config = dict(
    arch='shufflenet_v2',
    model='image classifier',
    dataset='pixel-art sprites of 400 made-up characters on tiled backdrops',
    train_examples=197500,
    image_size=24,
    crop_scale_min=0.8,
    horizontal_flip=False,
    targets=['sprite', 'place'],
    num_classes=[400, 4],
    norm='batchnorm',
    activation='relu',
    depths=[3, 6, 6],
    kernel_size=3,
    stem='deep',
    widths=[128, 256, 512],
    label_smoothing=0.05,
    loss='cross_entropy',
    head_dropout=0.1,
    init='trunc_normal_002',
    optimizer='normuon',
    muon_scale='match_rms_adamw',
    lr=0.0074,
    momentum=0.95,
    nesterov=False,
    orthogonalizer='polar_express',
    adamw_lr_other_params=0.0027,
    ema_decay=0.995,
    steps=16400,
    batch_size=512,
    epochs=42.5,
    lr_schedule='poly',
    final_lr_fraction=0.05,
    warmup_steps=820,
    weight_decay=0.0,
    adamw_weight_decay_other_params=0,
)
Rows from block 3 of a small image classifier, named by matrix and row number. Rows with one number belong to one channel. Each number is 500 + 50 x the weight over its row's rms, rounded and kept within 0 to 999. All counts start at 0. Numbers have three digits each.
After each channel's rows are labels from the 100 images, of 14848, where the channel reaches its highest value: "colour at peak" is the nearest of a few named colours to the mean colour under the peak. Only what is clearly more common there than usual is listed. The data: pixel-art sprites of 400 made-up characters on tiled backdrops. In brackets: how many of the 100.
# p10: first pointwise conv (model.blocks.3.p1.0.weight, 128x128x1x1), inputs 0-127
# p20: second pointwise conv (model.blocks.3.p2.0.weight, 128x128x1x1, transposed), outputs 0-127

p10.112:481470443534422511509566451507579518486448417618422466426514495551473416517457453522553461489415553445450545439583516531572347483487477585447489483461409463567425462489450512476494569544482570506458435483525515455495564544577568438484488425534498510533523453453540557534513508530450513551498493470477482482541452500403423438465452422477429523557407478529397435535500489509427500519492
p20.112:465544558528465538538557533607436515549452524551422544472490486484508523519507448520484488414412486517452462521496439553433437562486525534505574500581574466492536493530424498495466470498494498486599424555527458554493471508587447479512542360473528559444430422523446523481610367502499609547496565529518432360548542518510411522522548420490419492503458496482510510476428465482452516463478
colour at peak: grey (52)

p10.87:444549449547482443614547397588499525437581408510452453391511566519474422543447466529511568470494528466485550513476484521500556521562635565506467582564486559429572498488482531441520493496532532603475465518487479520441427528579562536551429526544505439507417486467516540469483492501626560519539456575505487482463523491501539500446550476478394453543451408539533571501478544469440473454502
p20.87:433507522441486475484509470445390525528480455436375493509505609477464543434485453442356537505517463535507532424507441502526537441482497511514413526520539508536500461538572495479472450456438491418492530538522545436414490535533527516400415497489446538529501587560541533505449499622440448520569509428440526488603511513516492450505470459478409490469394547467488504490606542606569532523466
colour at peak: grey (47); brown (41)

p10.104:457459528444452508492382465455524442422527501426454387521556476519504464512495505434519416463480480439498475404539497562522457487472431532439491510544465457433509530429540413502510508424465472455455449458478458502525470409507407439488474456436440437447458639437480433507484480485413503505438560487504482460560497573481454450493536554347459507410484492475454478379527517497432504519443
p20.104:427417527442470473545485419472423502511484455563447476403498539395435433525503428493416527412527545482499453492525500473503509451458533527491431460514478476439492478487445507512472492479465458333500514486496417603512442518591436562440485419467505385536453510436471456520455481473544466517590397488493501572455507385483460456486441526514420471489456537499401472499527436502473423544540
colour at peak: black (93)

p10.1:462511526449529535495517503512589451564407493534423481583518471486452531412479487566523521348522446509499432519484536501516524449596466443487483490461469466543477438458494506497515431477521499505455499505526395553508527445483491432579531519599496409473416487616479544402631525556456346534531448477447465449404431483457547533497494486515440495489492419475581508514511428512458492522482
p20.1:399479564539466455512511410539532448559535500438538504531455549533587435448489426505449473452705484404519499532443503451468545547499461442490427486462516562454448480477515519434526495504443417474496542500479441478524453536520494497588522510606567523523531521509513504519483459451461424412492441551524504410499468525496504471514452580427578565454547530585555482549355462481514510493452
colour at peak: black (60)

p10.72:507530614500484493509517458500477451528579513552482554529409499543539411471434503391510477533385461442471481512469475494484462519468506448504479488476529489391532526419484500501481410518483460475481497523494504341421463515523439512538487426637472498464601474567531456513475498450516559488449504470494444552469578479412515441532389461622445511548516406445515523536504451547572526474416
p20.72:517524421408456540478365524471521435512428465534547453562461556438444456479462452460544420439483524471483541458560550388524463450417428438571524373487544424502506504436521483478512493415505440489417422528513507453550504528534555485463541477560506592445516506486494553431501502455511513449546446444492553484494497451513429427540433432500538574461441388440421482541538483433569491488516
colour at peak: brown (49)

p10.16:482490519518495460472459525480585508424555551458490457550523459468493496475400510537501489444473487446377446495389468465374412545501459546472474450512492389424512545556532538473514454503455527473516445456479471495585424452407469495510524473453461441473436536412463433434408399538485542536505429497522498406516550568497496456553515530324505465464452502522450446557433526495480488529481
p20.16:490471510537521511492456534430513455543473547542429489457430459473474409439520486534388510380459531509481592470447499465520507431499578439432466556507538501545470375495428428488479483493510523515525574518478468504463416394496428430479459447406445468492413481533463496525486509529518479432447547494455465561552498483500506473497416515537467546495408515501471584474505556486421357447643
colour at peak: black (81)

p10.27:447496497534595539487528467479484540501486540485403456379520457524440519484408536534494461496494466475499466411556483455469579485497449472432505518484483451470599474562450504494519595472478451515561443411442445502445495428609524461509525438579516452564464454492435591434546442533407531433537523489464568467516434424568522530565542447500416578443413562465476431489489458567441421471497
p20.27:565610490504480411466394598508472572448476459527585486507528544522489495479470525511571586536504498618509423509472473448537517533485481491518446435430602452575501422560391515496512531527507557535485468525495536541614492496423498522530518542506480576616476469531560483509513505481561537560472453601479468429432460533544486451450445600539515453518599511490606527529517512415535526520539
colour at peak: brown (52)

p10.50:545461490520480571410531513549394456477523529518438493396531523403421476487465450445477536490430478516455607430551461556473492398484520573499475499581537460469413520485464557475497458595469511520400439490546537484568476521503579505437466437446470524542516540569580538555485492588423596526562459498519442513387487479459451467536491422453450543511454554515486451486414517488433594504508
p20.50:513422365492563419488490474502568535462542529511558465516485481432529531480546531541514491631576489519520469553563403453462491487456598466548486472496401590487564458551488526502504491581501474475570471505497603490427547511491445554494511625539512470569543521447415566472532529496421561494475535547450532577490460502482442411475476472536652534521445492513475449471575580494516518488551
colour at peak: grey (63)

p10.88:481381502643423492462532481475474485490558448499454457472448416518450480560601458514429464566504592499553606509542542438535445486462460502563512497499502504517473548499430443559529455498555497543432534504507549458537619584469526567514420510457457464538481502536507486537435526515449573538494426483559567506527487552440413462434527488393440546432460427538595452488453543501533518424454
p20.88:489497520514531433549487471516463514580525434504508506494537410470391595431518498469605507450514518515518509482516433473535502505526460515572419539447536488579547482510499548468446535600625572495462551563460471549552494469618449452464485511524508523547528528434535482426449424517494556530520499495417419450581516570401552519558438377475475484592519451526538517533454467402568547568539
colour at peak: grey (54)

p10.66:488541540506473529489526449443416480395512460427499482457439525534489440465477495577505532564551528571399542549453544598502511500540468490530564478474501486610524575488443562478513487466435570538424563410526417502531467486429523518477431519467360491473510446527420556510406542506626505597545506525437509453558546417592510624532495524497451530489580527527497482506532513524508510563501
p20.66:479553565508458611491410534544509478576541478516464444541549574482579527430433527541534483513473486433453528503436488544454440557384469403429440441495533488487449498488564475473491635564533534441480479577441521485515442549472518581516563520491495490460444518482544499488501505422631521501465452559456566466433445504589499580436509576433491509458588432524494535469587521543414491476498
colour at peak: pink (42)

p10.124:431435494501531540474488487518565425512664456452511464517514468527453498515490521451456488508485443487478450487465433529348466448424460480482486430484532493512475571526510482500462521464465497451483469515426554505519392499403472468559419500439450444495460476591505468485490520579457498425466450523401587510471483440526495478573530553450548483456549551514423374668481411487504490511503
p20.124:467517480539502552587488396516524565602536514535519470566478556575535572587527528497566563562485482488538381496477441543495526594565525588612493508519509525498518490581517516460497522416536534439463511511548532520480502495573490643525461437452567576572541523534517451530541575533417514578479532527498495496561527552561489596602531537471557514503520552523528480468364546488501554469502
colour at peak: pink (39)

p10.31:447570485541469517478493504501562386466513561445450496547564494574532345519523606600463525580528504535484523508498523463534510532523485518513501473544399555613532532466464492494435389555422457443501495454566505466509517454465505479501548598484501448462484506451533568539445472483494456550562435575487441461457471492478488532528500571469513568351534566495599536513571502477554556598482
p20.31:592477547466493462540512487470403531457528555472480484550541389481434497447563539501461437537435441552481478511621454499566443574460545516303558449381475450445416483443553539478460489512477548472485448530466479557497526501548522549458515486557512505428529490497500495509587504451501501416495499582445426500552570450581471449525424425417489455468531452431494570513456528502478490475473
colour at peak: black (59)

p10.109:525512458636459439556487530579558566527515512625453527455493552416467522476494541486465466530509548484530523542549537488466440456457453489512577473539587569526579491445515503507476518424469491470542494440557586501537472561497499476486403432474525570482541640498506444445554543547430496433546522547491458463547535416513606515538456472508444621539487523476516558448370444464457504438489
p20.109:518492495576486551493508503438559501537441473484539511511536397462475584446614462432491471498551435517484486429482523542485492500486503536506458454480567515542567477495535558420494580481488564545595504489454514455510504467459586495585555510510553592375469368499390424408428485491503516440445531502517502530499502442385445441412498457514474472599387569483482496471490440523490487427458
colour at peak: brown (60)

p10.118:478478446601506462559477502492460449511460570438534462491424520491442454536463535601547526538490561564547526379516515490462507481482448412462558498540451480481521483536522570513479442549499533513525603466518564614431505507508491541479453430615525514545532509446474519565458488430390503450497404533442505527391489522517614505481510578469383585609481562488468537494556443511435477513501
p20.118:469482436492497505421499518484458489530507451421523510481461515566531505499542491543487475554430480474614451639467502544451479583519510550479540470527426465523490432550481479457443569440489569462467502451449470498526550527559447585468537483576495602490446480540492407495535460552456472464513521449560528500497423588500378431461386434474603520481571589597582417482428517553519478478540
colour at peak: grey (51)

p10.71:499457596485453449516454496479419450527470497533502486529497526361502509610462534504457590579583533418432504611606474456499479455359476485516548592497481503527530558490413514505439515399398623473449559473564579533448498469555529492524515488478569479544570562471512508516504500504522494544497521532535484542539485435535518485530515504473436536549490484533450436425519516483475433611448
p20.71:467478532400466589481477449587506550430509490520365475484490547419462563594594520485511569448525459478551510508498461477559498499466408549459446526497529470471574482479483507477543518568556439450456585501448549483499428442528538463561487441418564614530428565494521454578497388519441487552520496470488460484498540474485539554469521434601611449516601466459529567483515483436492449454484
colour at peak: red (34)

p10.41:462466507539509475471465576521532469493478483458503471503501591490552476416572568471520596634500432473444501472551481524580497500488510488523615471529430455482492540482487454411499532484461461449523479449520514429512583527535436512437457563480504426478469421456481628461502418552464597446580547531492524409552519428451490465559525428520501436373428567455513441464510483504525437597449
p20.41:478507526504541478550513505525505472594453465510533475691417488615439486572459548660482447471475452461435504558431522497578478530534515583497512494473584483424541551522568499462571501455620471481478469513519538493553530460472467472519449481489464535514486494513433472533459449553560501516483628555488532398518539485529486398512528556463519431474418396493449546506510537485517532464515
colour at peak: red (53)

p10.116:473574482545550522584494538477435465544553466527521508509504487556512456457444439434517469427547482548516438615499517544491503553521465436476594518561584476476613457490457470444537526527397543437526479585453444433553528482545404536474423502547486386574573509419522429493510468520503540521508444508541581496413457479609431459525448625495534496432439467563476522449514573497513493483537
p20.116:472482565608467561501533493460508462484494455519511494395470454602526495456476591442544449616408549609526473566556550475529471527521500475539422505507515444545459459465499473556489494550507488536445479550513475471555566511513546454452490510535433412551585450425517468535404419597507498478418495438483513578488545521627537522507537427540504566446548437597521465471538560517529478405536
colour at peak: brown (39)

p10.63:513487493472443490404430490477538433482474436444471511408519491539572489544463530510487449452503535427458406417447534499560474475507591393464542450486511473438443538451500483390412480578415446416496466500576492467530453479474431459446537515455471439445501487455463601466476477569536543511468464429426509471536525587513440485442450488413495522423561442464573481499515579535451481631483
p20.63:541566463449466526551527451535519493434520545415529474583501551533517482457540450483593499574647459495434551502513434605508472473499541512564513601469526529605537442515442484551483536488610404515586490459423532502451576489464480485519556517412562568454475625601446440568519511474452573546532502466517384467544481485508496503427553493470480550452472475464547506549475534476493466523526
colour at peak: black (63)

p10.17:482539513501530548489518451499540393529504414509607538586482506511457501444505484426506407449405561496369505482431467472387499440492484441516520386519448456520489486530498475428490517554460530488507434506485541414459404487446530492438582422480539508463465454512580413543488470534595534532526524482534492565386483462515405429555485566438561469562467462464540496486472454538561506483413
p20.17:484501507440451494477548458502449592503533566477499429514618587400517460604510462481506530525432532528523403545507559484481500628410541518511563574451486558498520525536476471473533526533438412474511498560518513500593518548520410500502531475546409492517529543444492438418508452474498534467557581488526444594436488515503460538528559553526362519410562526559553479470553438553595527508501
colour at peak: grey (59)

p10.108:487561469495500517453410527558507457391395505492406514465457535535527498456495488439524497542501550469589432577533457498551541463477438458519503492443432550421424549477592468459493505431562501646534499544468478461543571525525450527385497526626519506516476514473472545443560513423502537539511455513479474504523662482481534578491496467482504445522429618436481514428543426507492493484480
p20.108:483518462524530467561490521477526517557466495517473458499550526455547540460522489513527510520478474409490480521572473482514445569537480521536517594418515442547532553503521488605463457598577524490534548556481534538508500487543458507459611505581555619441485503612469522397401518433391425523554442512523583554546407550559574521478510496555613468512449517532560485580459555414526502413538
colour at peak: black (69)

p10.110:423510497505501537428473520466500441483518455486438488499505410466494531430509504455555403499557487428539571456471484442453532488458438533458497546403521490479552516412449533476408472437492499529504536442400504446468401510488478406523438455435551543467496406466459495464542412540430531446468476456491606471426519401489462438461447526556442451444578508613395483445588440480492445526497
p20.110:492472527543499512470495538452519531549429610581526464477486569490439510584534497492547511560459509592522468615491519527535514576520516494465512523507567552573527475592568475530490516416472450488461550511547596481598516451446460572488573487433488480586481481545525561452547551550457425520401524537400544519536514582463500498491670497428513473540546564432500452465438498439486522410535
colour at peak: brown (52)

p10.34:453446535447465552436479437517641496484514492499531414523512454521532535473556471595589460580545520525383477539527555456504510408403458498507614655472471520628470564475483510462525506506508582494503435486517569442449438492423488436477463468486532556470533441470548522509426493520480512511537400520545569476471480470554490536522564494427532556570492578505545531428537463445507481533512
p20.34:534436497399532416480527465529554380570514467538505504445499490538533575429544525564610471549507534420507520577570454538507491508435529405509505479527549502528520547407495555579536515570518517439516485470511390546441543532442453517405427470483476496443600531546543457508482535539502428590456537497534543465546483543548444629553491517492500449609441503538526558527451447517438535435471
colour at peak: red (58)

p10.68:475563472423580422406537546482498498584512502617551496498467510443544516449430520600461542457509530525499569449533480500439484478477560413512505484540457488467493494439506495471498518593497436504527410472569512448491514450513421581525531495522499513535527472488499530533511513436461471541426459641545503484579476500483545414516442538464525467482472599514541686441455374499502519409466
p20.68:478431500480445466516524512421564568571473475513520512499482414541529529471504553473574513464558448534559516473566614527489500503455482417515452582448562507506537397549440534589425526465509499474537401516512440447433511446473493545489533591425445488505520616451469597501507509513490471542591477577481524446543524560420515547457478478428487441442507475455531416500593508566505381606481
colour at peak: grey (53)

p10.24:478601598475497470513457519495547510501483518491510510545426520498477431555459545529436455453563533476525556469654422595559528490458427490491520467429490409499528551491430439549524415536569527499516462464516520511606574499478459499509413549496486421424510523497469605469449482567522519555546414491555501459425518534538530554482348560456506462516465508502490512444482442468534524642494
p20.24:495516478477461587566447508582463401577542446511438477450595516461563538440441430502455515444502528527582476627588446478549515480442569519480493455545485559554452526550448521480499530559529514424529475413500560407608500504541489476554480459553508492489490515496532520519426483508525494496388528390416443479531522529453470512497358551403462527457471455474471598466480496483526558465446
colour at peak: brown (39)

p10.46:519459479485444522501619508587515458484475492457576572434419489581559441462484442528530527485508533467533516417481525554537547547453633434435452510488491498470544400493481516502528486531496492559585480445454505492459479535532599470570468480562447453500438445456487500567424433550498534476475336469491445494506599469432514526504418449553544477614472488471536594471492495457546402509495
p20.46:472420610492492548539505486490535486463483570508583539467510510522495527584494531459510545504460574489404493599485425622543490467501485483456512627594491588515487546553519497541393543618522494518466461639481515531525557470537485478560542513529416530514578424521544494508528417506514461496356443570543456508479494533541587439535510513552496483580515500524552525503438494481471585534522
colour at peak: brown (49)

p10.38:393537431486544415451524464482637465447482371508454478466574465479471492529508521501446520497511518528407547470496453411533428444535538549541514501563534690608417507462514503532475580479539518536506464482482536438498526457457450536486518447462512522480464464528484591452446499652506520577433454423455506482524455442462493564479468503433430501538494543435491529556486461492500483474523
p20.38:503479528521479556478525421401465457489577453478485523428570453470507491632497520386488473667483437547532485496512617522418555525579457465491491450414477452565576400439534545601556451377365467485502462431488490487511451517515475492483505531472499400501414525463463488518455501488500443439477511450477556455459557516493488555549483486514518466473484488482526481484486495449564486520571
colour at peak: black (61)

p10.30:437427411487476450525541432390536521471421534422504523459442503420455437437529547490460540465421455466489511455467468566503480449562505522438446565502466434436505460539591484577466501482526484490459486487386574577446468458440461494561520483449549464517516463506397473502439477535585461430447533506488493380563450533467451646433444449467429510535440498540482497552484474427522528457450
p20.30:461462495488551456468476518446456475410548573496492522556529512506456495416512502596429511420499464440410546425433511415495542564513490483492511562438494510531400451597552490513480570438545542508501470463529598543470415492447514442487471473538429543424443404510506513435455485561466586467642451439535541567479520524492399539482377510512515473453410558506433478500467566476491444491511
colour at peak: black (86)

p10.52:481399560409444423568538472457501489490406471607416490462479489449403514619436444541508591487514492487563571538490424464508530443468490559435567479466515657526487472480503459569437470448547425490515500524570526591448453436436454548520568468550522559494432533510548549504525479528541458491439436467511509524501550497528539579460499437512425460382505550483464505557503471545467493500492
p20.52:528501526549500456442569564505515502498468516454513558521472439575428539507490450568587505524527453564464527483523533504539504428552593542544479572424515618503499694503550508447521537462450556502488495510579460521497509499486528461511565494536586441489468461442381493578488477577499497494505451493483392622455567576453492508554506572515488419491488491542525538509477371423504514549538
colour at peak: black (85)